From a checkpoint of a small audio embedding model: batches of 256.
Rows from block 7, named by matrix and row number. Each number is 500 + 40 x the weight over its row's rms, rounded and kept within 0 to 999. All counts start at 0. Numbers have three digits each. After the name is the row's rms in percent of the matrix's.
# convs0: reduce pointwise conv (model.blocks.7.convs.0.weight, 256x512x1x1), inputs 342-511
convs0.30 098:436502533470503492500453495508444530558517424436571507502491514492513449489501614489454488545476512511553489543505514477501501538454440496497493522533522516536448455490532572531570490413468512524451509547555462553513537542474538448458476520469505533388454544490423523523549509426505440568548422552492483557486474523382489538543441534465485416417532591535519523570457486536524502512530452496517513458515492572517469479452463489542477441540436511489505566508493506443504442507504496493454490500526501464480427526
convs0.31 095:495494544512453511575434451504502445537557456511454569448524490484445467544508487498496534450437498541480547490464475499479475515509478491532485502461484531509471441434510518501501519485485469520506578471491542454538498447564558443514473525500500532523457486522524426484517599501454468555438474549523505444501453476501445471506520463421538505511456492487504453415545550524468544590462529421502580537478486557497547492478423464560534497612494498520548513447530502594508497564511523507462435463502439456498452503
convs0.32 099:551412518398493422512466561483451475378514493549461412448426489510535575441474512493448496557467467531499482525537500515546521472467452501501592480488507513452476527533432489468586543471505486485423517508531584532440473470533461473592580436518499574492531449495505498527472536498493552524541512520450484494462510474478539582451510518516471458522454528534443477546484452466490528509490511468542513533440423505436500533475442534527511404507510536519488478461569481570499513444546482495527506507481512536500539449
convs0.33 102:460495499462458557469483494428515595502527469484512533549556520532515608470573466449484501570495472424522509512428454502460475448497527416521474454496535558517465440504426505537575555485467497469565510431479462537517451488431421478541556451547459585458497462515479448467462549540486472511440539531443458460499557435478488520417513538492524568541479511459472572553453518482529577525445449494546527598430465501515497451613505494494580536568498465493454513475527542478451456518526432592479493497546474543516562452
convs0.34 099:559494473553480425500539499548545539446439473523492530466504548630517517524459526569510561399457599500509501500478515469503501534504623525461471504486477447569488561562547595477559505472537483464569546540548482438477533507442530450452439473457507492506460511485533499505527532497454507506516491528552466485535528527471459497522580500523491545503453550518454440518444484579474517537487493603477523541508507487484481436474423555422481511527478559492510562497474533482520520473452537427514485525496508536493502522
convs0.35 099:532476455551487521534456534477535510509479468496461506454535524547536477511502477474555549510525534467469492476494535490489506537493552493463498462502504483559481561484498449504513511493527511463554453491511504441528538497441430503479498457472474477568538485528488510467504536491531601500524444557524505570426566501516447555529540532534517510469453440496503491498527496462478440453427565618465473479493508497463429489531527460512502517423544500508494501472545442453563493490502504455471463511509512443485525468
convs0.36 101:532470484550470473529509585549486527528477466525470444450417523547482496541459528465491500534537506495502527481430508515556534606460513489555510498464548550517425525501490500520511543537465459517465556461442484505545498434573529517463480517522445503514522494550541451538482546488457489464500498522593472505578514473459537505455504496511469474422545493494505464482493488498600549481585410550491502529454462522469540433433452491509482478576553522519523515573481593548562454594441505460506462515467484442450469511
convs0.37 098:512438451497530475564464508509467437487424482444559447459493488572591525514510516523467486438549493476456487496574499410490493488526572474525506459478529410526484503489513459549456545478509509560537466502514556480469509498402465527507453544550532573480534508516513459482447448550534514516554474546493511496470538528455479479474430497451492520553416559582539492491485526491533528533473458535526450529536466498465495475477511441493512516545501455501597434522496472450527502526556566401467504468464487529546461512
convs0.38 098:466494502564506480434551524487471458532564479445454518553486456545571434561537501459520484510514519493449483466563497542478490432502459486466531517445466496546519502529468510495488533547443454526488487526456517403526595458419514517471492524423468493531493558544461461523595523500505544533478521531466543519581378455520517502516504479471407484532483560491489492468439430442496541464539519490543576541497571497523502556484462469442470538455469519460526471530466507499559467552513451520430461457435512491442470509
convs0.39 105:489497529490504479446478488439501469528484550438488510465483477461508545439496461559486467430518536401456444570504544517528523508450522502532491471502513436535565563524516495503454546499502554504542502514481433528489475481563547572481457537549505474480525483524459518481499459479493507440431473476468453562511492450436566559521555506538509432462460477460490550479475416538480476512565542455448504520444512471467449496538418520498515479424548554510478575470459510491466498531461525531481507589500565410458526490
convs0.40 099:539464529547559499511466505463495512543488530496505430552478447490512486534497441465476471543560490438479417489448459432520523396495480518472496515516491503497524552481568575479445489458529457547464484497568449531457615426497523483506561417502496529492467501503479557508478463437495423462471517483464482510448489477502492528541486474537493495517498483427528522488521530491515479450444493468470543408490464400504538452486423498461510518476530520525477466538528485466558419481495516514412540455512520447489412424
convs0.41 099:461517552507496457542490431485494481498485470542507504474577469545504535453550500514490528497519475580502510506510597452506450497557532555467469508488510524444465551587489505459487570520506456513563502499527562442457509579450525545494560543498447548560523537440458553491462473496505460494540467457555428508544452484508554526475450484458437499462507532534507475491533549464501511558516480511467519530490505488470501562446464578476489490512553529530478487514469475505491432484500475588504487457499498466457475456
convs0.42 097:482527540486475486445459533548469518459473461517489484444462506548439481478520529494567451481573460528436516474484451460430581469514536544448511509502386599493482522462511499478466485536560499450419503590502502529460527528446548478493493411474425526539504543487458530478448528473493483473534556451488562453492478509481480486428502444527542528434477472436421519558453528499535487444521479484481471493468453473480447524546489441577477491529513509615452454491541428495510518506542528569466469487452524485561523512
convs0.43 106:500513545577498475478505544509468552450546488548512464572477460526517574422550452463475462496501446512426496455539518471480501473486546482532580499465487493599429464544493508470486495506502483505430604482508495515577461487598414536520452528434599574515500492539522473449560507556470525464527510517488528502511560479503467468490499553553545568488522477506491526451426441549499559527516509484583515475482555492526555473501479495501428502482469455538463448506552464519523520502419472522464480549520504519441517446
convs0.44 091:548541465520467492496459472578534541552423509545433503426511487448466454540548490491470496438407494479570492504543581402558535462486572482469470517485557479473467451466507474449558485512479509427473514476593513457448505537481508453530442568526405486584550503485533524504474464508438480445493534480481484410489506502532535524478569485463528478486526481532438485486478506481448530506486562531467543530492571508536482543481467431548519618516534495511449533525446433493580548491472490497538473528542500517478469411
convs0.45 101:498523464494476434532452453514527440495520489482458559523483499465429458579555547531441424435515527510531415554479583509441426476508485537495520507485535546558466548453591489604526532512493479550508503615532475539483450517458511475449488515434453457499470542496513572478538470507449457577559509522588547496521488512502493531488480511516514526548437508535482547471469474555522500502518538462505569443534471477453533491536561457476522493460478505465428565434529468491569539441448482458475506526493495520505550443
convs0.46 102:467596567469526531492553464526505501550607436542542507506514451530588477443488508565556583490480517527486494481506565542518532484534539483475471469521458505494506484472485517497538512540457483496463553451474455473494483539535496479495512446499592507561529532498504503522490479522578563464533540531494421446477485479464503454432431506483404580511573478496598493480499484504460456455490443511499492483427527439503474513593483471535499558535513502524446522485439458511507595442520457446422569469478507442542440537
convs0.47 102:411475513536560516534530553480511618563480518431513516489494486572484509465498448464440564579524436520484498477503468512491490459486520494466525575457509484572474576462435563493479484482517470528578511570504441531501470511408523428445485461511498490525510515576506475452475508525429488559521430502549500483491630434486510456486509469501561507532463495465482474504451466479479479483473442470443538498507507482535473515442539556508421478508524441492486593538460523507491527518451501524504518472504423529491517475
convs0.48 102:548538522501535489529424477516489462520537470457518472536471459367556411550513491488487487545451549561471471462539489519478501498416463448540565459548534528533515568452493555538481455517467505529438474486509502481495460554528472515566446497541495455463536459546485591403486560523580473480517547464468464527624501424436473494474542425486488488469556515549487570453524474448455541469635460503450525494495464534584532526516421535485554562507458510478496432495584524532535518475507550518434461490482444511446557457
convs0.49 102:507499516518518464538465515506487529466530463546491470511497516463535532496482501389501470496516469546544418499516576490462489487544466490494451534442445406424446485481539527469509400493512383476525484613511528515512447497459538526546397552598505521486436575497456497503510494479486528522468508600531481522481512501448489530463532393493603566507476487505491622472448501493534512521497479527517422477430536548541497506516459489488517471542481490526526520458541495484453461501474460453545465547528537476479459429
convs0.50 097:518498440514467475529394542505489505530511524545452472520520485464516524525515555442511509539455458494434525469514506495506500477398481537516501513553504475484443483564501506496494478502477464548526475507467579510526538538474521483531502512571509512490519462497521458463466492406510579555540546546468440513498437434581564527537462439444527531374432572522437529471487447481553555533512506475643482436482457505492563512466472548474468531437497453530499496539533549620492548515465508497478479538507514519428490522
convs0.51 103:527439469515564452487480462492478537450543547437520510523498446499460550485560525403529519494500482568450459466515508476540493502478462473552533518523494514551460517540504499545543504479449478521508618522522545476511496515514530537537503520537537475526517514542509484457579423524450464509457437479490496516466464483546494523516505443505492567461571504548470536479474469444448402489465462492482518388440519530489539491558560515547457504466542505540447507553507570490535583578523467537540529527544430547528535525
convs0.52 099:592500537506463480478519501479533468441439480507451525446531522539505467502460491535483469561566476544512462508524583507467566439466468533503442594481461503517545486491493489565468446460532525516487512530566470449507469517456482529468503464440534454510479506484525441459501496477412528516472546478507435503496482558496446474509499487413488445417486471506571500499419495450554437474534493500556466448453524448510572510547483531588487441420525484503543551522453480488534545473555430566479520490567495490476506465
convs0.53 098:483502509508531491542484441577529489554477457471457526583519589530485533481578560466484551585511490429484465502562556540477419467485545478483500485455502588509458470511512532530554479514500435456527470489484430498430548533528482454533529510532458565534505480521476494471532532452539563482448512452504546503479472461456541465438543477464532463503479510539495441514500557504463510463471506482455493528472542522456458471497467582487481454459468521478485494454482592437533475486508499515470425470552452460539537567
convs0.54 098:494512509565442545497504521464479520428516469529496518475476520470552474477489470474501511503581551506480464515526502426503553464574570509521514504496513563516605506559452537536458521422490467502456536498505502521487504517508460465502542491438409457510516529438475550477501507472426503466517402473435495513536475553489506437533507418517428480465475578455533498440503521505490522425488508510478453508430500550471436522428470518499522451513506513530457523519543541538485481542439542547526537522488506487460508410
convs0.55 097:505418514468573527503528447455478555463499494527461528503538562492483524574496545526492459535525552550528495468527524527566483529464577519454485483533552477449493498513452491593521495522552542492478529457459463492429512452491499550494496450529494491496477532451517415498511560523435493578514465530439560514536501456509531471495437578523473570481425513468551453550516485471513525444490493496430523541548460522500442477433510552509445530422496522471543452437461461428513540451546441517454498527433471562491511551
convs0.56 097:504470514429450468501628519416555471466441584505527538503512478467484508481566534523507447523463467542481528463468428484543495489438442492565548475535488489492501480452527479437400448485472502472524471521536372476543503549448457498465540538500491474533494480502487506438462538573497450495477512645588481465472483455524551482545436535506510511524512496548431522469488506482530475505488530558503513510515479453492584523426491492532541420558558524535530472502500511511467463574504521488480467476460487459488494503
convs0.57 100:529513549531535458531466518569564455434505510483484485485507474548465510508561508519490480518587534511551612462517509572500558507446519593481492519451549457525499547471499440463499492523523518545482443564481553511506447504471504483426459488536490441478556522500510455517497398422477474506577522486484461538513513477506533450528647500488486475454471490430448518458513484542547510492455500451456541482514435522482456547491490520476518517513508489550533524518566519510612579526453418429439592519549551535475447529
convs0.58 100:521519499469480518476480544496448572500537477453503446474548547517546388480466508438481524542490461468532428494505529464453448483454552451472476461496449445537556448457530483475540432513576526470498483507509511441535450507486474530574494492542480500574553527494493493492463506515499574464436446531493519422506562548455475486555506488534517489511496516499522450527464489534482451457518531533528511579465456466533513486529417515480498518468555505537531478444471598502497478498428487494480480500465472525498461631
convs0.59 099:462482444485492429492460499506533523492475432479499506522402501518482447519482452432479537457411560543382526481563518532565527453559532519474547555489538501437438508474489560534547549507543448509534508461438477415465530542573458495427465519600525506501519555545445502469537501489410479439471548513543480451456543500511514555477459509520546609545409494445482508538557447540465488467483426480497506518439518548542479506494529510546502470516506453512514506494431496484494509505375526472428550447571568513480448560
convs0.60 099:461498475496517518462553527459575572587497480469555495542532493468500448472409526403454531533533499569508536545471551462434444478532542504564571499487504537525480486499541412486476489489513492501532537485517520493481472527491575519506459543510460457562548450520589553531468482546459489456542485517478559506473486531448460492547458452530584503457509485535516491540413478538456589543504460565479497481541486502542450550543476482463568486546462493524533521471503464524524523574479535516509527480416553525487514478
convs0.61 101:556452445513464554434449570531484519494538520535491420514521415506451504579525486523530470414560477444469482525488506520489448507495525523438429540478479451455492503477511498516513492502484489429465512478553582420510556519532527441496445554472457501500549554517559474503453471507547491560479495517514504468498533442486474557531497477485456488533522522528526554439485469463397556438454486486528508531480567503506487504567487453484509531527496498467480477455429502523495517511450517478532523472451508453482483475
convs0.62 101:493529482511493500476448497551507531491531506517494475511526477500525545559450516470509530499542564512457504442531548564386523463486544584501472540520467456515550468525517468485535507511540517559446552524474501537520442509492559485522481405410510521522549455385453482589564497559519471491491501561534513495511549459594513534444467600550486480492569481463569468541484525582525529491500500583493443457521510494451455439441538530484445507484483486493441477505501569466583507468517489492545516534565532487435489512
convs0.63 104:412480538498473505511462532506587477486447509456534504537485453473454558455514551456489521608547459490535506606470461475515564501498482552606453468510530476524479488469527492458502444434444472532535463501436452495506484486513474511528457504436490453525436597535530512402567479481517495512582453520488473555564503521504607490550462449509426509545500514475505458522539500521523444614575554596459511497483491467529481529538482490456526479518499517449495452505473477515484551493506490549482525498432584560496526572
convs0.64 097:484553490531487507455537471508551388463484448581485518479513576540509447474528490426534436447542475439460570494538477492523508441546489545505527521547505488518535567478433516482546500446588574484494477551509528517561470555447471502437454494562503457436483473508528474538482455490470525519504493524451494518476522479532443517540463460493542492425472512524510563476516460518568480471534546518492433509489425480485520519495497487460386441532515570479546469504575541514486485417471534517511500508514446461568555521
convs0.65 098:509410435506507445540458564564435473502471543482510535481523466468512479474505535466497577568505555460441543499525556559498479570488498440440468537515499476563474584459507550473515513476507502474489523498427480507467486458504507573457497530463462571443501501465521453555480430502534512434502449537512492466517540443415413530535470487518478537472580527490467520530515557412502449481475487460413440519530447491544486532506489461470467505522461562536508479497443483538438506530477546503583521555488517506431491465
convs0.66 101:542514547493498507521512453451516530471490554473445493531471521524508458535449575557508479526540504516481542496458446464546509493534596507502541452583541488488524492571505482468485458561524553541493565481482520573543479512511465534513519479562498415543498543471597570489486504501478501505491524480510533529496478482471504503533486477528499506482496433494518465463477520468490494474477517454500492447480512488518556547434486493495518496529470543471482481509571414496550537462527591585546436512437539510506483481
convs0.67 099:469492478473567414502472476509481489526578516492522489448493512475477526477507448536460516530498485470557517469519574505536426516508456463550506506495502530476448539524520572490485469485511473464455481493466565508544531486477477431469468499498482499520448465546535579522514493419475532503404514449476540526485553496475507470464439492507419491492595551515489460539566508492512506498479497550512481483466524505483493453502516463495501463547452504489495603549477553537436466487502482478533485600496508485484536504
convs0.68 100:490479478528544461462521491470477493529602478434463566510454506501589560510484530469536596466565536545450483502492491516441511391479462538505415486488470436529576438485544463502483515452431495476569490485493459490505561473502464454484534497433453493381548530431511505484469452518531460531506474457481513477520500490494437533626463550529471425496450492518523508478545438513520574531465551407520549470453515510541513496537477548488479499516524510509455527511575462488458432462455537533445455485477516481535494461